From a checkpoint of a small multi-label audio tagger.
Training: adamw at rate 0.0017, batches of 256.
Data: trained on notes from a synthesiser with random patches, 78125 training examples.
Rows from expert 28 of block 7, named by matrix and row number. Rows with one number belong to one neuron. Each number is 128 + 32 x the weight over its row's rms, rounded and kept within 0 to 255. All counts start at 0. After the name is the row's rms in percent of the matrix's.
# up: expert up (model.blocks.7.mlp.up, 32x256x128), inputs 0-127
# down: expert down (model.blocks.7.mlp.down, 32x128x256, transposed), outputs 0-127
up.213 111 [128 128 128  43 128  98 128  74  63 128 128  70 148 149 128 128 128 128 128 128 128 128 128 190  97 128 128 128  80 128 102 128 128 128 128 128 160 128 107 128 128 128 128 128 128 128 128 128 128 128 128 128 204 193 128 128 135 204  85 128  94  18  63  92 200 128 128 147 128 128 128 128 128 128 128  99 128 128 128 128 176 103 128 128 164  98 207 128  48 128 128 128 102  93 128  68  94 128  72 128 128 128 128  92 128 128  95  36  67 128 128 116 116 128 147 128 128  96 128 128 177 128 128 128  51 114  44 128]
down.213 117 [177 128 197 164  91 128 128 128 162 128 131 128 128 128 128 128 128 155  94 179 128 142  53 128 130 128 131 131 128 128 154  67 128 182 191 175 184 128 164 128 164 128 128 128 180 103 117 128 201 128 128 186 153 128 148  83 159  78 128 128 128 128 128 128  54 115 128 105 128 143 128  71 186 128 110 128 128 176  90 128  29 190 128 128 128 128 184 128 191 128 128  88 103 121 128  59 128 128 169 128 103 128 128 128 128 107 128 217  82 128  53 103 128 128 175 173 128 181 128 128 128 128 128 128 128 128 101 128]
up.214 097 [154 128 128 194 128 128 102 128 128 125 128 128 176   6 225 128 128 128 128 159 171 128 128 128  90 128 128 128 128  46 128 128 128 164 200 142 128 128 183 128  61 128 128 128 128 128 128 128 128 128 146  99 128 128 128 128 128  58 128 128 128 128 128 198 128 128 128 255 128 128 128 128 128 128 128 128 128 184 128 128 128 145 128 128 128 184 128 128  26 101 168 128  63 128 128 159 128 128 128 128 128 128 128 128  99 128 128 128 178 128 128 128 128 128 128  88  86 128 150  55 128 128 128 128 128  61 183 128]
down.214 103 [128 232 128 128 128 187  96 128 128 178 128  93 128 128  89  75 159 193  63 128 128 128 160 128 169 174 141 128  88 128 128 128 128 128 128 128 128 128 128 128 128 128 128 128 190 128 128 128  74 128 128 128  84 128 128 128 128  47 128 128 128 128 128 128 128 184 128  48  96 109 128 128 128 128 128 128 128 109 128 128 128 128 128 128 128 128 128 128 207 183 164 113 128 128  76 192 172  10 167 128 183 128 128 128 128 128 161 213 128 128 128 128 128 128  98 164 215 117 188 128 128 128 128 175 128  70 128 128]
up.215 112 [128 162 155 151 128  63  80 128 128 128 128 152 100 128 128 128 128 128  96 168 128 128 128 128 128 128 101  76 128 128 128  77  94 128 166 145 128 149 128 128 102 128 139  49 185 153 172 137 128 128 128 171 128 158 128 128 128 128 111 128 128 128 128 128  82 128  48  79 128 156  76 219 128 128 104 128 128 128 165 216  47 188 128 128 128 128 185 141 198 170 128 128 128 129 199 128 206 128 128 128 128 128 109 103 213 128 128 128 153  80 128 156 128 107  76 111 128  87  56 128 128 154 128 201 128 116 128 154]
down.215 108 [128 128 220 128 141 208 128 128  77 128 128 128 128 128 128 128 139 166  58  70 198 128 134 128 163 128 128 128 140 128 128 128 181  90 128 147 139  95 128 128 128 128 218 150 128 202 128 128  42 128 128 128 128 128 128 128 128 155  80 163 131 115 128 128 231  75 128  70  66 128 128 128 218 128  84 128 215 170 172  94 128 128  94 128 128 108 128 128 128 139 128 116 128 128 128 128 128 128 128 103  98 190 179 128 128 128 143 186 144 160 128 137 128 128 128 180 128 146  97 128 178 152 128 128 128 128 128 148]
up.216 110 [128 128 128 128 128 128 128 128 128 169 141 189 128 128 128 128 128 212 128 194 171 128 128 128 128  94 128 128 128 128 128 128 128 128 128 128 128 115 128  57 128 143 128 147 138 128 128 128 178  92 135 128 217 198 128 128 128 128 128 128 128 128 194 128 128 128 101  83 128 128 128 128 109  48 128 128 116 128 128 128 128 128 128 191 128 128 128 197 128 148 128  98 128  62 188 128 255 232 248 162 128  84 128  93 128 173 145 128 128  71 128 128 128  90 128 128 128 128 128 128 128 128 128 128 128 128 128 168]
down.216 106 [ 75 128 128 202 128  35 105 157 128 128 128 128 128  95 128 128 128 128 128 114 128 176 185 128 128 128 127 128 255   9 128 128 128 128 128 175 128 128 128 187  81 175 128 128 128 128 243 128 114 128 128 128 128 128 153 128 128 128  44 128 128 128 166 128 128 128 128  65 128 120 128 128 128 128 117 128 128 128  90 128 128 128 128 128 113 128  68 128  69  68 128 128 128 128 200 128 128 128 134 128  63 128 128 128 128 128 128 128 128 128 128 166 128 128 128 128 128 147 128 128 128 157  49 128 103 128 208 128]
up.217 094 [207 179 128 128  31 128 128 188 128 180 128 128 128  65 128 128 128 128 128 128 128 128 128 128  27 128 128 128 128  67 128 128 128 180 191 170 128 128 194 128 128 128  52 215 128 128 128 128 128 128 151  74 128 128 197 128  79 128 128 152 128 128 128 182 128 128 128 128  90  75 128 128 128 115 128 128 104 128 128 128 165 128 128 199 128 128 128 128 128 128 128  44 128 128 128 128 154 160 190 128 128 128 128 128 161 128  84 128 128 128 128 128  17 128 128 128 128 128 128 128 128  71 128 128 128  86 128  65]
down.217 103 [129 128 128 159 128  44  72 128 128 128 128 183 195 128 128 128 177 160 128 128 128 128 181 128 128 128 128 128 128 111 128  98 128 128 128 196 128 128 156 145  78 128 128  47 128 128 186 128 128  53 128 133 128 128 128 128 101 128 128 128 128 128 128  76 128 182 128  76  89 128 222 128 128 145 128 128 128 109  36 128 128 128 128 128 128  67 222 128 128 128 127 128 128  80 128 128 128  20 128 128 128  28 128 128 128 128 174 128 128 128 128 128 128 128 128 128 180 128 160 128 128 160  89 176  83 128 128 185]
up.218 111 [146 128 128 128 128  56  79 128 128  83 128 128 181 128 128 104 140 200 128 128 128 128 128 128 128 128 128 128 128  63  55  56 128 128 177 128 128 128 128 128 128 128 128 128 128 128 128 128 128 128 128 128 128 128 215  73 128  73  62 128   0 128 128 128 128  99 128 128 128 128 128 128 146 128 128 128 128 128 128 128 128 178 128 128 128 128 222  87  35 128 128 128 128 128 128 128 128 128 128  66  85 128 128 128 128 128 128 128 128  62 128 128 128 128 128 128  52  66 226 128  66 179 128 128 101  92 128 128]
down.218 098 [182 128 128 128 128 178  49  99 128 155 128 128 128 128 128 128 128 128 128 128 128  61 128 178 162 128 128 128  59 255 128 128 128 128 145 128 128 128 128  85 128 128 128 128 128 128 128 128 135 128 128 128  59 106  55 162 128 128 128 128 128 128 128 128 128 128 163 213 128 128 128 128 128 128 128 128 128 128 224 128 128 123 128 128 128 128 128 128 128 128 128 128  69 128  68 128 128  65 128 128 182 128 190 128 128 128 147 128  63 128 128 128 128 128 128 213 128  41 128 128 128  18 128 128 128 128  70 128]
up.219 129 [ 81 128 208 158 128 128 128 128 128 128 128 128 128 128 170 128 128 128  80 128 182 128 128 128  61 128 128  71 197 128 128  67 128 150 128 101 128 128 128 128 128 128 128 128 201 128 161 128 128 134 128 128 147 176 128 128 178  55  82 157 128 128 175 163  69 128  60  95 128 128 128 198 128 128 170 128 128 128 152 128 128 209 128 206 128 111 223 128 128 152 128 128 128 128 219 128 182 128  87 128 128 128 118  55 128 128 147 128 128  49  56 128 128 128 128 128 128  90 128 169 128 128 128 128  87 128 128 128]
down.219 134 [128 128 223 128 128 200 128  42 128 139 128  60 128 128  72 128 128 141 128  79 106 128 128 179 128 128 128 128 164 164 128 214 128 128 128 128 128  85 128 128 128 128 128 141 191 186 128 128 128 128 128 128 158 128 128 178 128 128 128 150 111 110 128 128 128 128 128  19 128 156 128 170 128 128 128 128 161 128 166 128 128 101  69 128 128  34 128 128 128 128  39 128 128 128 128 122 128 128  93 127  74 148 188  19 154 128 214 128 128 128 128 165 128 128 128 128 128 128 128 128 128 128 128 175 124 128  96  91]
up.220 086 [ 87 128 186  87 128 163 128 128 128 128  97 128 128 128 181 128  66 128 128 128 128 128 128 128 128 128 128 128 128 128 128 128 128 128  79 159 128 128 128 124 158 229 128 128 128 128  30 128 128 128 128 128 128 104 128 128 213 219 160 128 173 128  34 128 128 183 128 128 128 128 128 128 128 128 128 247 151 128 128 128 128 128 128   1 128 128  68  84 128 128  33 128 198 176 128 128 128 178 128 128 109 193 128 128 128 128 128 128 128 128 128 128 128 128 128 128 128 128 128 128 128 128 128 101 128 128 128 128]
down.220 079 [128 128 128 128 128 128 145 128 128 128 128 128 128 128 128 157 128 128 238 128 128 128 128  78 128 128 128  73 128 128 128 128 128 128 128 128 128 128 128 128 156 128 128 128 216  36 185 128 121 128 128 235 128 128 128 128 128 128 128 128 128 216 197 128  11 164 128 128 128 128 128 128 128 169 128 128 128 128 128 255  73 145 128 128 128 128 128 128 128 128 128 128 195 128 189 128  92 128 128 128 128 128 128 128 128 128 128 128 164 128 128 180 128 128 128 128 148 128 217 128 128 128 128 128 128 179 128 197]
up.221 129 [128 128 128 128 128 128 128  84 219 128 128 191 128  64 128 128 154 245 128 128 180 128 201 128 128 128 151 128 128 101 128 128 128  46 128 128 128 166 185 128 128 128 128 128 109 128 128 128 128 128 128  74 171 138 163 128 158 128 128 128  88 128 128 128 128  79 128 128 128 128 128 128 128 182 128 175 137 128 128 128  92 178  85 128 128 128 128 148 128 128 165 128 128 128 128 128 112  24  95  83 128  51 128 128 128 118 128  47  28 124 128 128  41 128 128 128 128 128 128  49 128 128 128 128 128 128  73 128]
down.221 120 [122 128 128  43 128 128 182 128 128 128 128  98 128 186 128 128 128 128 128 206 128  60  37 128 128 128 124 128 128 128 128 128 128 128 101 128 128 128 128  39 128 128 128 128 128 107 128  66 128 128 130 128 128 128 134 128 128  53 128 128 128 128 128 128 105 128 128 128 128 250 128 128 128  46 128 128 128  74 128 128 128 128 128 128 130 128 128 128 128 128 128 128 128 128  29 128 128 211 128  50 137 128 128 128 128 128 128  59 128 128  75  85 128 128 128 226  63 128 128 105 128  41 128 128 128 128 128 128]
up.222 089 [128 172 128 114 128 128 128 128 128 128 128 145 128  66 128 128 128  45 128 128 117 128 128 167 128 151 128 128 128 161 197 128 128 128 128 128 128 200 128 162 128 128 128 128 128 128 212 128 128 128  52 128 128  29 128 128 114 128 204 128 128 128 128 149 114 128 128 128 201 128 189 207  61 128 143 128 128 128 128 128 101 128 128 128 128 128 128 128 128 128 172 128 128 170 128 156 128  68 128 128 128 128 128 128 128 128 128 128 128  39 128 128 128 128 128   0 228 128 128 128 128 128 128 144 128 128 128 128]
down.222 078 [128  18  79 128 128 128 128 128 128 128 128 128 128 128 128 128 128 128 128 128  86 128 128 124 128 128 128 128  47  92  53 181 128 128 128 128 128 128 128 128 128 128  96 128 128 128 128 128 128 145 128 128 128 128 128 147  98 128 128  65 128 128  68 128 171 128 128 128 185 128 128 128 128  37 255 128 145 128 128 128 128 128 128 128 128 128 128 128  60 128 128 128 128 151 128 128 128 128 128 128 128 174  32 128 128 128 128  72 175 128 128 181 128 128 128 128 128 128   0 128 128 128  45 128 128 128 128 128]
up.223 084 [128 130 195 161 128 128 157 128 128 128 155  92 129 128 128 128 128  20  86  56 128 128 128 128 128 128 128  86 128 154 128 128 128 192 128 128 128 128 128  39  31 128 128 128 128 128 128 128 128 128 128 128 128 128 128  72 128  58 128 128 122 128 128 128 128 128 148 128 128 128 128 168 128 128 128 128  75 180 128 128 128 128 128 163 128 128 128 128 230 128 128 128 128 128  87 128  35  86  39 128 128 128 128 128 197 128 128 128 128  63 128  92 128  31 128 128  98  53 128 128 128 128 128 128  89 128  56 128]
down.223 097 [128 128 128 128 128 128 167 128  77  99 128 128 128  69 128 172 204 128 128 160  81 128 128 108 128 128  73 134 128 128 170 201 128 168 128 128 128 128 128 128 128 100 128 128 128 128 107 128 128 173  18 128 128 128  75 120 128 102 181 128 128 128 128 128  56 103 140 128 191 141 128 152 164 159 152 158 167 168 128 128  76 128 128 128  63 128 128 128 128 128 128 192 186 128 121  83 128 128 122  77 127 128  99  79 128 128 184 128 143 165 128 128 128 128  33  69 128 128  55 160 128 128 128 210 213 149 128 128]
up.224 116 [205 230  93 128 128 128  88  40 184 107 128 128  92 128 128  97 134 128 128 128 128 128 128 128 128 128  86 128 128 121 128 128 128 146 191 158 152 128 117 128 128 128  62 128 128 128 218 128 128 128  84 128 128 128 128  54 128 128 128 129 128 128 137 128 128 153 128 128 139 128 128 155  38 168 128 128  94 128 128 197  89 128 128 166  94 128 128 128 128 128 138 128 128 128 159 128 128 128  80  64  67 128 128 128 128 128 161  57  63 128 128 128 128 128  33 128 165 128 128 128  56 205  80 128 128 128 172  83]
down.224 097 [ 50 128 128 166 128 128 128  36  83 128 128 128 128 128 128 128 165 102  91 128 120  88 128 128 128 128 128 128  95 128 128 128 128 128 128 128 194 151 128 128 128 128  43  98 134  38 128 147 128 128 128 128 149 128  99 120 128 128 128 196 128 101 128  83  83 128 128  94  52 128 156 209 128 128 128 128 128 137 137 128 128 221 162 128  90 128 128  58 222 159 128 128 128 204  96 128  81  90 103  69 128 128 128 128 128 128 171 128 128 191 128 128 128 128 128 128 173 153 128 164 128  63 128  90 128 178 128  85]
up.225 047 [128 208 128 128  98 128 128 128 128 128 128 128 128 128 215  43 128 128 128 128 128 216 128 128 128 128 128 128 246 128 128 128 128 128 128 128 128 213 212 128 128 128 128 128 128 128 128 128 128 128 128 128 128 196 128 128 128 128 128 128 128 128 128 128  66 128 128 128 128 128 128 128 128 128 128 128 128 128 128 128 128 208 128 191  31 128 130 128 128 128 128  18 128 128 128 128 179 128 255  86 128 128 128 128 128 128 128 128 128 128 128 128 128 128 128 128 128 128 128 128 128 128 128 128 128  24 128 128]
down.225 038 [199 128 128 128 213 128 128 128 128 128 128 128 128 128  56 128 128 128 128 128  60 128 128 128 208 128 128 128 128 128 128 128  61 128 128 128 128 128 128 128 128 128  55 128 128 128 128 128 128 128 128 128 128 128 128 179 128 128 128 128 128 128 128 128 249 128 128 128  31 128 128 128 128 128 128 128 128 128 128 128 128  72 128 128  16 128 128 128 128 128 128 128 128 128 128 128 128   0 128 128 128 128 128 128 128 128 128 128 128 128 128 177 128 128 128 128 200 128 128 128 128 128 128 225  50 128 128 128]